Rows from block 5 of a small image classifier, named by matrix and row number. Rows with one number belong to one neuron. Each number is 500 + 50 x the weight over its row's rms, rounded and kept within 0 to 999. All counts start at 0. Numbers have three digits each. After the name is the row's rms in percent of the matrix's.
After each neuron's rows are labels from the 100 images, of 14976, where the neuron reaches its highest value: "responds to" is what is common among them; "patch colour" is the nearest of a few named colours to the mean colour under the peak. Only what is clearly more common there than usual is listed. The data: rendered scenes of toy objects such as cars, trees, mugs and chairs.
# fc1: MLP up (model.blocks.5.mlp.fc1.weight, 1536x256), inputs 172-255
# fc2: MLP down (model.blocks.5.mlp.fc2.weight, 256x1536, transposed), outputs 172-255

fc1.406 075:462467516549562426491500567585373470406470416575535494433457484476512451540514431534516479518435498547504469545398581474520420466527494528478468500536511398431514493429528569486488441483470568508460542508470468490634514441393535568521498535509516495572
fc2.406 094:368508536312560433499442443536401500519537496573568521526458412497476505419441504460511490474491519510460481458459521520490508487532527507496456475474529578498427567541534485498483476486495431518525451433503507542400484461512529503453493617518496501504
responds to: black object; its colour: black
patch colour: black

fc1.682 076:422469526508543487546473559599391412459518491515476549447492474471563473598536432465513506537488539444554482476460480496517465471473543540449498510467528437487504466407495532512514417458483475468447584583548433546517463514376541576550495527507488505504
fc2.682 089:384416523392538440541542508510440520485501469530573539487484364520393489392381513551507503506505502511482465472512486560569507479509513517487472442501550494604474551522580488492479476508488491510526450441561487575412535512500565500446498489571494489547
responds to: black object; its colour: black
patch colour: black

fc1.414 103:528565530496434527465486496550498604488497491572486480438436546457442474398492491423499507502445505505505445557498474508511529561519521392499477543554489446567531486507499507459446561414595659484516504437538464472594519501502525506535494489407533458508
fc2.414 112:448574556527632558541467472458475492484537444512432456516527598427478575503533444573477548500558498530553480513464451536418555476543549518543495496546558612319466477447507464464515519501463486478497529492455489527545463489503487464519514525467469540543
responds to: light from behind the camera; white object; its colour: white
patch colour: pink

fc1.440 097:528510512606452486556475496519476523470522536521482534554497362563354442494572504584425500469549485497479510637544499535484409509555604478469395473451462534446562535491542450515519462542428565502518460523557478530420490541521500477453486302513445488496
fc2.440 098:377491484590522354472365576506498467491485514467532517464552456496403450529460504468498495551500504493491483389475496553552527474495562525516496496491598459526467504490562511480492525504493626505518609533530515434499556483483452510480529278497522501516
responds to: orange object; its colour: orange
patch colour: brown

fc1.751 085:543441584547447464462419352506468464461497456534467522505479618460434472487524606513428447600479566522460456472415490578560512432570437533464475523548536508515410508613444559350500487423531515501496534585544479501406460549487630488531533534466520541543
fc2.751 099:385469506399535446475413383515545491506521522460585474495540444487422558503552505369513495531497486517530493444502561458481476482559510492512556515488445488497459498468462498614482470502427556489472538468473507443495565494504473499499498672480499508453
responds to: blue object; its colour: blue
patch colour: blue

fc1.423 103:516436589461537528497461573541509358494457407453428412499544551501573543539533450477511521395501483488491546368502480589494526514491531463495505526508444469481388433563493560584546467506562420534604509456447572496536417516520476564558476552506545482437
fc2.423 114:354491563640496516515401416547510458565461614542426519538464434503479465523537497470538478621484491432547531395514512447537478531518441554496497467459422492470534521547419557394587514513443615521513363524465492392470643529548467477447554405478530534549
responds to: green object
patch colour: grey

fc1.62 094:524514524566471495522475505532459480454559459582542493501479467530313402406489487563495446426452548574389488530492449591556398506516559492515456444540491493478476487489489538441507496534526574404444525442599500525496504469506607556575475479448395420490
fc2.62 100:431383497455549340479465426539445474502491534418438448490474515473485515553452493466523479441515487450565487441464491428553519572516400437534445506529438491512506563527581532542598408481467516553502424470514470524651541511476556501395563520484462499470
responds to: red object; count: three; its colour: red
patch colour: red

fc1.124 112:519525577537542474621422489582503444613486461542519535435441539491445522519455556480487409492384454429521432481440563429476531501514498497495528454555587602479496522513571528487516478475537526415506564594494556564592495519465588571471461489476473543535
fc2.124 124:531493419431555616461511502522537469505502473489517462497530501555673512386461460440501447518516521560537439531495428508478546493515502485479545480475508471683520527462522520464591459503570474568411499421657539546426554482501502526489494535476491487498
responds to: black object; its colour: black
patch colour: pink

fc1.620 083:463507498614516390514515542574484449363510488607505535446446544425445447533516436577514496536433527530419500485445486463563435524531466481504491519574516499479488507500530579428492457439511562498457592496481536488591477491431621606545519561547526460587
fc2.620 107:400471555314552451531384389519414436505497510529484496560460454507494488453508497486526464497548520480464482427439543466442499512533514501577482451473539546400494489540584508558526453516514484569454490506444502518472521447513521510472537623479494555480
responds to: light from the left; blue object; its colour: blue
patch colour: black

fc1.34 085:513482519547511483522458495648433508451445520557451551450505417515472435554531524451545510607507580464484474435448541437547536477512527541464502530494543472531468456358525488525518451475440506496488561587526421487494473563382598570548501472495488505446
fc2.34 092:291490503365523494503477589515424516516488487487530558534512389518432515457489450532458485510481480528596484459512477569510500452487493516507443499515530509595505529482580496498516534504473525525462455422487516592459584487496491475484498337498492494525
responds to: black object; its colour: black
patch colour: black

fc1.552 095:527546470577500542545586447556592521490512567486467504413444471484510505457415558480459483414554536438491525424491478451506569467463513564457522551506528523596458525455425446441454535438487433530518488461396465493552543475480570545611546524478514489491
fc2.552 106:611584526448492575532534540536484519436483484493490525505488510464531519362496560480536500515549467526616478473504523490449510505484439443510568469490503578468565443471567503381444484516662481478490410587597527576422399531534540588476445478508479505461
responds to: light from the left
patch colour: brown

fc1.563 110:475479560545450445600434571482513412548558559533476519513475461514456471584536515443505536474528577491539421536539517430479483517526553533479542462527484556396503533483467508407420548522426526541513552523456566418518516572473436525496496519426517478592
fc2.563 099:449465537510547491567473410518425495469422488511559467487473531492477478458534516532517530564499500561467564555493479504521508441501474499502483539523620499482511534555403529464542422540497507422445520527447508513373575484535481477563553469545483487462
responds to: ladder
patch colour: grey

fc1.196 104:478553582569461499450490479507549615513535515548469487477423503454452488500508500551517415481451518474521420524490550491507576499471573404535507449546497482521596468581578500484520534442563699503483514438531539436594544499532520526556523452495594470457
fc2.196 091:404491406518485541535479508563464501458496515512526462501474465504480485498522505520535480494574480565431568583456434598456516457588509523466480529525449541416413586499531469446540518504503504530404505561444501579440458482508397514455525498472489541525
responds to: light from behind the camera
patch colour: pink

fc1.729 112:535540516526416474575440477549540545459490501621456520425601522405563388548461444531502461540511491495522571473549546480448473491559511482450490499525479491602475436544514407406560485560407472495550589433450543582424515410441463515485506533543519574449
fc2.729 095:517442532571500441469549438535508557455483513520595493496424378493636408510528568609464503487538453578423635497519448514527479465536380473461454525524558528428471462508541480498488524496541432449543536434543496521471479575499516509528476509554487515517
responds to: count: three
patch colour: grey

fc1.41 113:560520426495472450495601430482568551490570555492450561467478479518527508388500532524585407509467533448431450461615470611533546440539615603472517434516578425513518510590545463444415464529471547524561477506520481468442559547455595485544572595469571476490
fc2.41 104:500579550477505521486463508455578518508524462456623508497528378535581516341595580492524511481531494490554494551535546516447492462507545492557546458512592503515506459531609516443431504531560453509541498516499510546407522512493502481584490615531467501501
responds to: purple object; blue object; its colour: purple
patch colour: grey; pink

fc1.496 110:488466545538496559469503471515490580573496548467484450530480476541430534513506481597546483417574521492587485563519414534573575485384530451611438519444414456432562537501562543574509537482500553542541419474564566611467481506547494469457490467619468541444
fc2.496 111:414547459452473486485436531490489510476497574431454545516529541429496492472562469341503564621528479494398450578482499548521511598508553531502561465467538526545496489484434438493636488501534600528473584511457527526506499499518541504525467310527567468496
responds to: yellow object
patch colour: yellow

fc1.344 109:518493466510519465475482479391489500572525516541474499510472476566526443537594469466533509476454540458403458488589511649496487526523570515507546534532419526468537511517485548508439435533465489564490527497524497451474613499460521539511487501500558424533
fc2.344 097:432523573416490543467554420520558538579452477533535514467537567520553494376556531624531520432496510470531504539489503516426490525553500463501568491505582505568482459576524526417547469484631559495500432470635475564368545529469454533492468571541501511468
responds to: ladder
patch colour: grey

fc1.397 096:473553541569487485566496502505384549555467582509574449488507378548433483521525525537502507535561527441478465593496516437470382488558605546522504555508544481468525498356569499546475496521447478541496536515493517530416531553418504508512492417485514441457
fc2.397 099:350501578518557475513392563514373417462515495468522504478493445501432451540539513393488498593510502542552535314538407555498554403521409501521423508483592491501478496516536554487501508465442527529496606534511514520422567497477508471537560374532483459451
responds to: orange object; yellow object; its colour: orange
patch colour: brown

fc1.731 099:609528546543459450610494538480483490535483536484547463478533332552391437452560549538419460482492508475524486593517488488456421495522541557507457504491536545476535482339582458516463456534486471536520523511484491518451451544497566499533510336550474522494
fc2.731 110:345475522550481425470341561495500498482521494396474509470497410513419414582462475449477493625532521501562484360522483544531516448506493503519460510450526468508512495469589476509523508495423675508486532515522511527469586515481486481598508312509477509494
responds to: orange object; its colour: orange
patch colour: brown

fc1.711 095:542445491546545452505383379484419561477543473542552465476514593538446501451559554534492476490479521484505536463497520608465366470548423471555452471563478445515414371527557468410538499435481578474440543533644497521418550524462555491495576618538562483440
fc2.711 103:452454491443531367525411379499522478491506514380493510541512582512453477571506461406508500588514518488604482572477496507567498513507527533474517549487485527437524541558521494571517467457432598486533474538486518524560582490540463532531495542514494475498
responds to: purple object
patch colour: brown

fc1.353 099:525416485518518586440490470548450479569376460541485491535520538503574472443518463506546481482505520478500433439590501616552574487483524552531556577491436398450438566483442548417391520472514456505485478503433611548490542568562514523552490558554534474493
fc2.353 106:498526587432507570517483442453465456514530528418497509466615500509428514465533574471508557539500498495514445529504564538358466545510628458501546513498575519512532519468496508451538449511483565505495458572537457461502642577528520501547485564508546521486
responds to: hammer
patch colour: grey

fc1.482 099:431563513538476474629448536475456527573567573449523538461539474439564524497566584509475492485552548567434481575527597509458457530542518590511573388445466524551572510546498495475560495557452530519465505502542535489431518435506437459482514520491524538492
fc2.482 092:499487516430603459502567433604489552516452504549656468510460463486531448381562542581512494546402493492351542431490500464489457452516455518470474535511544498464467436544432458541446560490537492461535435560455455439364454510497500488421567584517488494446
responds to: light from behind the camera; orange object; its colour: orange
patch colour: grey

fc1.8 093:570543538499447521578456535426425484405478503536475409476486387528431504500566532555470507512575425394475518630592488427473431463551497517489453495545477502464451534385559532565486479558484494546479477466462539502409454517527479444597481358507528524480
fc2.8 099:419526515635568415457390545517438459519499514478500523459506519524420430466539497415493471600527512515538548385510492584516539490479516466528480491539541486534529487523578510537514446478456589480454547558502502514566544515495486536499550304489524496481
responds to: orange object; its colour: orange
patch colour: brown

fc1.331 097:553545525541435513503496521491504460423499415499517404403478508539485499647409475617464401420516471509479501532557415396521586506525535519553471458510481492454492455420496481536477467607389498456523559425559560451478605538486547436455454544499507522450
fc2.331 109:469518433361581529439482583532473429590497543581473476523444554517531476417584441438489461634510495455504487530470476521538502526488539522530550497558531580528543458502513478526479444477521466494521467472515458520533436512513474509503426458517530508485
responds to: hammer
patch colour: grey

fc1.453 109:537506590529524572544430541450444509547567563532570445462560492501594450466569503606447418474516520422521466466506558429543559410494452549583498514460552486483472554489549507536512548575433565477549469420505529554497475534502421508456489512571552538516
fc2.453 089:547479540383474439474530515500466554504465515535522483427538477505541536439496527489476466483510509575371590530521499555515476505514502470473496559435550489506417478514435491473487394491539419545410647470530497406483440513433516513532537383503503488467
responds to: pink object
patch colour: grey

fc1.211 101:476517431480471563549462562505612529585501456532568433478403482565438529468497439529479508473438545411528513371498464493502592497473581509486495556527493503621446462496509484605493535458553548472469424557416562458535478496500526503561469481360555420497
fc2.211 102:468496549460421420494477473468496530421485475536448516487525486486520510536504510541462485559502524490496519536441516467508481514457611555453455485496436487448463479480506494545512458495564562452438452521474541479431619537492506488448552365488520512517
responds to: green object
patch colour: green

fc1.218 099:601524533518475502563479443482554546486493511497458477460418557535540481399417545473528473425426435521536481472509460479494528511417493505514573461501542489564482556430478494469468515412438488529546570525429546544465557509516533522523602538584456514467
fc2.218 095:476539482552527609459605537488542487517499460479510536507462435533486537501527474558474487493592474518541465480497453431463557538526460460583441456556517545461529438476500470407424487532563442457460391463736475561411391447520460586477435603500500496519
responds to: light from the left
patch colour: brown

fc1.222 085:425441480563500424467461454516463410501494493529570596444412558489488505495518544507448477544516580518515459566439425557521504526547462540434543513510550460437475506460501563462495433395501519492482606516520473525423473545480578471525544584470531459569
fc2.222 087:407394543384483465463409409551520516513534484526597509544418435533448478564472537454505475549467515428407463379503506469489528492487568499522496488470527513447476457491477449548460435489513533495491613439488497459461569497505541502437495609501507507481
responds to: blue object; its colour: blue
patch colour: blue

fc1.642 117:459535381454495524532535450419523517458469542637446503532503500500498490552595450543581496454519484482508527388515465499571524511450516469614451577512454510474550492503480549566453437452539529524506509543420464525447533449471534542472510449517532450452
fc2.642 097:458542505561470431515587435454477523491503501480608524532508550495567524428432498467481527541497538480357505478521535415510504530452608507554542469503511557542528480432564447429453447488550500466485517556567489432431548524545490492551487412536456505476
responds to: yellow object
patch colour: grey

fc1.321 118:483491515495478490410488504482557442459476397454405486515498590515468552641523452652518516492468433519417509614562493517479405467600522535566561545469414551453435503555470594502593510603559534535521517522472527507467528502531433493478504607486518500568
fc2.321 111:620506503627559537452476499479493552482421525523434559543508519476423453287543505603531413535481518467512519594522528503527510451490527529555429506544492517493487526499427515547446462478579487492513466505366481468522482554507514500421477425484509558458
responds to: light from behind the camera; blue object; its colour: blue
patch colour: purple

fc1.667 091:477512438534536483581527586559419503527468483515593433475474484515496468511495510533466505533524470501495492510439436612590480504486540557555396550529529478523457551435484505460460638515490496444491430503525525498550582397451442470598494425489479374604
fc2.667 094:513488564434515584447484400510553573409545469464485527569539476489435487443563491638496448479537476509538472386509536440450544427517537537500506467469490485523527425545494494551567536506533587466539571520444481560494498604447505542478525547497429511511
responds to: count: three; light from behind the scene
patch colour: brown

fc1.665 090:445491474524494511511516483558465496570428530490489492500564456556464405465478439545526483580451566467545462507529480459533508419518533497369443477485595440527504459341539508528465434464479451505458565559531455478456403569423520509619454502485589467441
fc2.665 081:485527589377492413493521595585473479492483505476537502487465454569443528509494517589428536474462455476484507402496488572504492436502495494515452523442505480544437529521611495536522568482405541530505474470562503529388601542483547514476557375547477423490
responds to: yellow object
patch colour: brown; black

fc1.150 085:606394542568481533491400355472480453466474461571470499426477603516500454467472527562518426626511579437486462498489446543533542536547470542406444511481588521457448559489436478434489470492466394577509520521518475472452468555468603486541547553507511523507
fc2.150 094:421439492351625450514501472516644501473536528448569467528508496493428508470522509468544501463495462542490548403494551493510476411511492478506512506515507506570465480506463507572548564511500604520523568482550513442370550475493457489521462588491489489522
responds to: blue object; its colour: blue
patch colour: blue

fc1.439 092:489416489507475366476505509511430540432470470609511555449501465561426444554546541546554585494438500532381515538536432511502455535548454524495564480542493455473429536519540534411480346496500561457507550483634464535470486556521558537522517537511490494539
fc2.439 092:435424536422566421568371384507417436487552504521487452492425532506435500545512461545501503531407483446489471464437480467523523525456498432541496476492542481394467500551506435541550490483474438513500558520514515427564564437518510509514553513469489500495
responds to: red object; its colour: red
patch colour: brown

fc1.96 106:426491564489480489463466433493541576537554479429423469489512517538491544494531457587521426523510536477439523439532499448514569483382539491528369466435500539564440444538565559570626511425527489504447500453561604481488495445568479502400457493567526488473
fc2.96 099:462465408471463584457573493493505529494435462451449500457435485442502478514545486397473545505561509533564496560572359594594508487537497523453490521464432487467493565523482501506485534539443562541544441495461512534480479517513488548567460520485445524512
responds to: pink object; grey object
patch colour: grey

fc1.221 110:513464545601470448515448512508477499500536460437562464436512484515438479578497532559391485471414519485420529596531559414442533436641559461464509427496563524487500557469533452457539548597450472452549567473509560451492534549488517447496458449531509584561
fc2.221 095:588535541442561546559494531452436390498495536558473472477473474490498448465570458521491505614481549561500549463467495490528511460502538461564448503520444484455512566526527542554470510561526561535450469516362459501529587498516481461513523514490535518485
responds to: yellow object; its colour: yellow
patch colour: grey

fc1.174 101:565494485525535517498508459587464503575458556498515528555497492591574465426534419486457488490497601458475480397531465545498527488419574510508490566517616512520468512543489545571377462496477512501487486488490567514470558534520570549475532427469507472510
fc2.174 094:378475445536347499463604431383451485532538433479590464464566548528545529444444486514496549487505491517469531501542498521565459474520521480544523503466460486500562441480541491441504453442614521507521557519522460396465585499506523488463499460490507438470
responds to: light from behind the camera; white object
patch colour: grey

fc1.115 092:491402542549455385488437386457465441474515490498496519484396572423383502537579496555477441562527578556466476566448474562528473467541452562431510517536486488486489484516451578433496419505441578516487604542573528500361493520489559505487599542560493471513
fc2.115 090:384424540445530412494396444476496469538506530507556469492479479494463499515452519337484471543467505463511469386479549529520510483542518533486522497505466491524451499516473485580443490475503549447536579452400518469532527449477516495457519566521518517473
responds to: blue object; its colour: blue
patch colour: blue

fc1.243 100:583514492520447398476445484492569461516542502425494497482548492496362516388473552579471511395475501498556545549459548542440469493472568512576443408426496454476593475524521437529518468392508530525450524499549492590484456570532596514564547455553489596428
fc2.243 105:417464558504506322454430436529535509466503494478557487503541483467443468538473484334490516648523445455493426536443447430653518550468512552498575542549557540472496458455493484410538457513469579489537428594532488506461567499517468515518449577530497456538
responds to: light from behind the camera; red object; its colour: red
patch colour: red

fc1.494 086:427503501498489464537494424478577502483465490482495503532550434478573464452502431668436458400473525576548508512467465511574560534514511514528578452545459538490450542539496539436580557489561544546473561548369434494508443547460492487425516530536465557442
fc2.494 087:421514559502459496477508542508518636504488504513532504486455419574378428484388500449502520552481534504450600346531451499459546487412376511534461531507560500466576465539464438535497607529543446503523456413591438521386430463464502473539490447489551536474
responds to: count: three; blue object; purple object
patch colour: brown

fc1.46 089:526492406412520453527576388465564550560443504446428609519482503477581509419551542522504504446480534478447531534489484591479518501501541533492515543541518426514573536533502483511432376472569430529463490459466508498485485542439548485640497517516546514446
fc2.46 098:461568487493478560496503497543555538522546501450479499492555403537555505365627525502516487447480493454599508559496569481432542540473618520535543476533515507581516534492528476466424468519528559475536425500568480497419564507524516487575490581510451494505
responds to: black object
patch colour: grey; pink

fc1.66 096:493476458491454398491492447533474581475515484457565507461512556517396513492532496548521518457496517498511549546526538567452353497493447480588553506472491442427467459513603508479491417551498512532443557570626468566425555562502479488483546605538538584457
fc2.66 087:503442522543578355502426496472527465510523502461484482472468617534468426534494497419439523615379476525456459510437453537539553549458525497497498513505510578616434487568397498559488531436423617457548511467465525508516549477556476555561520408527487534501
responds to: purple object; its colour: purple
patch colour: brown

fc1.635 100:457543520545481520601502514521483515562489576494548518502504395558398470452503469539499495473546557496579500581530504539465438494459569595522424517543542458551473453341534531525452533497451534528491440546483472532444551558451500566466468366480457439568
fc2.635 095:310491494490495434473439584556414497427511525483448553487507422446363506490454506516462497646518516523488497442551425523563510489513500490527459480481582452474503528441607492484528482500444624483516538439492520518417607490492543477521534322529489487499
responds to: yellow object; its colour: yellow
patch colour: brown

fc1.101 081:405496552602520403505539503576491482435475464569573607465449511431476436582546463577552474515474514535534477509421499470562496520496550549462535516562554426456476474459521584509437386505504545511450547552450476524545420528373563564510525553448512487544
fc2.101 090:387488535276559420531424473507479493538517475564525529512419425496468490412433514487468495534480534470412447413454493534534475437551494501530460445485539502491445500603495494513463489490489480511510484423493487513427540493496542480428484547521513488495
responds to: black object
patch colour: black

fc1.516 102:545434552515513471421506497510529444510497473448488446547479495551475497586513485580403506440411454491440525596514516389453570372630501519475478567502457529546363517457556552556507505532553446541563419596467528480509447530475486406577458506572589442523
fc2.516 096:579493594545510512535443575542531473533501483583378500472437536550430431422560521489476429577477572526494478516496493404546529496570491450508394503550473569479520565523495502505549506511533541498471502550368472450495539487498484524449511356498546552524
responds to: yellow object; its colour: yellow
patch colour: yellow

fc1.376 110:487537501475508413521498503504554461578515420511541560415398525472474506458494528480536451504436444457497426464450438391511511510541511475505533449525544563537546464570557540437526461508572583486522560567622489503551509455542552554461477553426512456579
fc2.376 108:652597484512570525527398527482526488501516469502476517499584470518600548398487455486500458566506514512537497502492493467470553552540470519472481504481482523569510519498550513493558452475570486527421546499644499543547633518506499554514502531486495569509
responds to: black object
patch colour: grey

fc1.354 110:497496516462431470566478517457562587458613449617548562444535410495492452537558490580514455446460504462462538510518505498511409556614516441465450350549467586437541539528532503474451397554423462477457583453530473479513435452520449502528486524469469458592
fc2.354 098:524432402494555353526463426510535540491502516412534490509532521483468441428317474479513563420517592565555520489487460496490528503486487458467513501488483495452483585499562501468487551502561509516476580573544495514448568546563476535564517486472449554490
responds to: red object
patch colour: brown

fc1.492 110:554551503459509534497481434534450543604478514433541452475500538559503462423540515538515546407450544489521547533531446491525547529461637533531441580445625506565490489483483433556503605508551485409551510464538514550507532478466634503509477505562511504465
fc2.492 088:475538578479488562508553502408453506616461453485462487509444525447493537513477559493448556466453581521562541541494547496407541542496459435462454481565440562554541456542468566494543427502492467519440541545558477522391439535445524561477477462425523525568
responds to: count: three
patch colour: grey

fc1.300 089:477518499474474460472443500476511584455587445499526516452562480564425512494469516617410555505464520535459572606504640532511445491501534443499445442476518452530515507500572457411552461511473475450419570443567453553465493483541386497499465497508482543491
fc2.300 085:462391452513524293486608470503506516557474536496539526500509448511516516504582528417510564433532508559493526426480388418579476488469540523496505504526511557443510449551576502510436482502503507538606523642543489439438546463551466517535533515507486427465
responds to: red object; its colour: red
patch colour: brown

fc1.443 093:512456453491591484530432424550476495539470473531428496470428481486543507531563464542498472465483534527460523505509506580559517587525528446536512463527471536394469544657502503465530624502552447542514582537505462512495523488469532508492513562455541557535
fc2.443 108:428560500466493528513493627517496497497481504456521499511529460600455431606435477405542521594551479521587567474569521495429597478461396504486495493499543516482530451476563450464464492511502465496537561450536448522414482498549442477432492412589464464459
responds to: orange object
patch colour: grey

fc1.275 100:507462471537497511506478551465576565501505531483519427519445459546469553514475501577499493548497461436508524505545522493510597388517545492455455526545486505586427462423512539565525498451515574508513427546494525453475522565443508506528486368502607429491
fc2.275 093:385509548468455441494436532542547489505501484487494567493531412520484483528491484413484468596506547540503478485489540530492533535511574525522434489477481522502474516507571502471528386521505586470408507551426538496543579434496435514481518351481492441533
responds to: green object; its colour: green
patch colour: green

fc1.84 090:490527514508524499476499493413582514526544590503478438604491549513528513479530488554423385375455503467431591514520502457455515416544478529500568471493501511512476579546515456479578526511467490481541525449508544546505540485518475414496524452522467599481
fc2.84 091:548560565465485440496478467527526531585531521439540542475375403630443456504453530559499549503520499494453521393489487538444526427533497509549444523532528555407478393463455530508403515493512494575448509458499524466421425511454487504492499550491536555527
responds to: yellow object; its colour: yellow
patch colour: brown

fc1.70 106:506502581584468481488501478586448519503517494528499564455506369530377507522551534608434401456454481571473520608470448470535457468530547465520417452442499545504543533544598480491565426583455554470478583426627533466508551442497546500483498413523491496479
fc2.70 099:469489474495551381491404607508504434508471473471423447477525554519453520533494431400506494513495501444531481518456550495497535454504552537497506508466392492566373523502566511521534535503489555485508518584484449504514646486484470497518473380451488480552
responds to: red object; its colour: red
patch colour: red

fc1.568 103:599460472491432535462481444454563494425588457494528489417523477440491503491472519446419436361452536579549586587512587523488539500619489463541526555435443549564605483526485465510529534382593447452487553583397578494547396496518547448553540476475542539449
fc2.568 107:485533519445569518462574493479433489535492498494495456523496552474502459495482484533471521636547502513547518469533495407500509472385490513481515511526471525406528502544572481542416516493559538496468469581508447471474538481485506512431514514508503477489
responds to: purple object; its colour: purple
patch colour: purple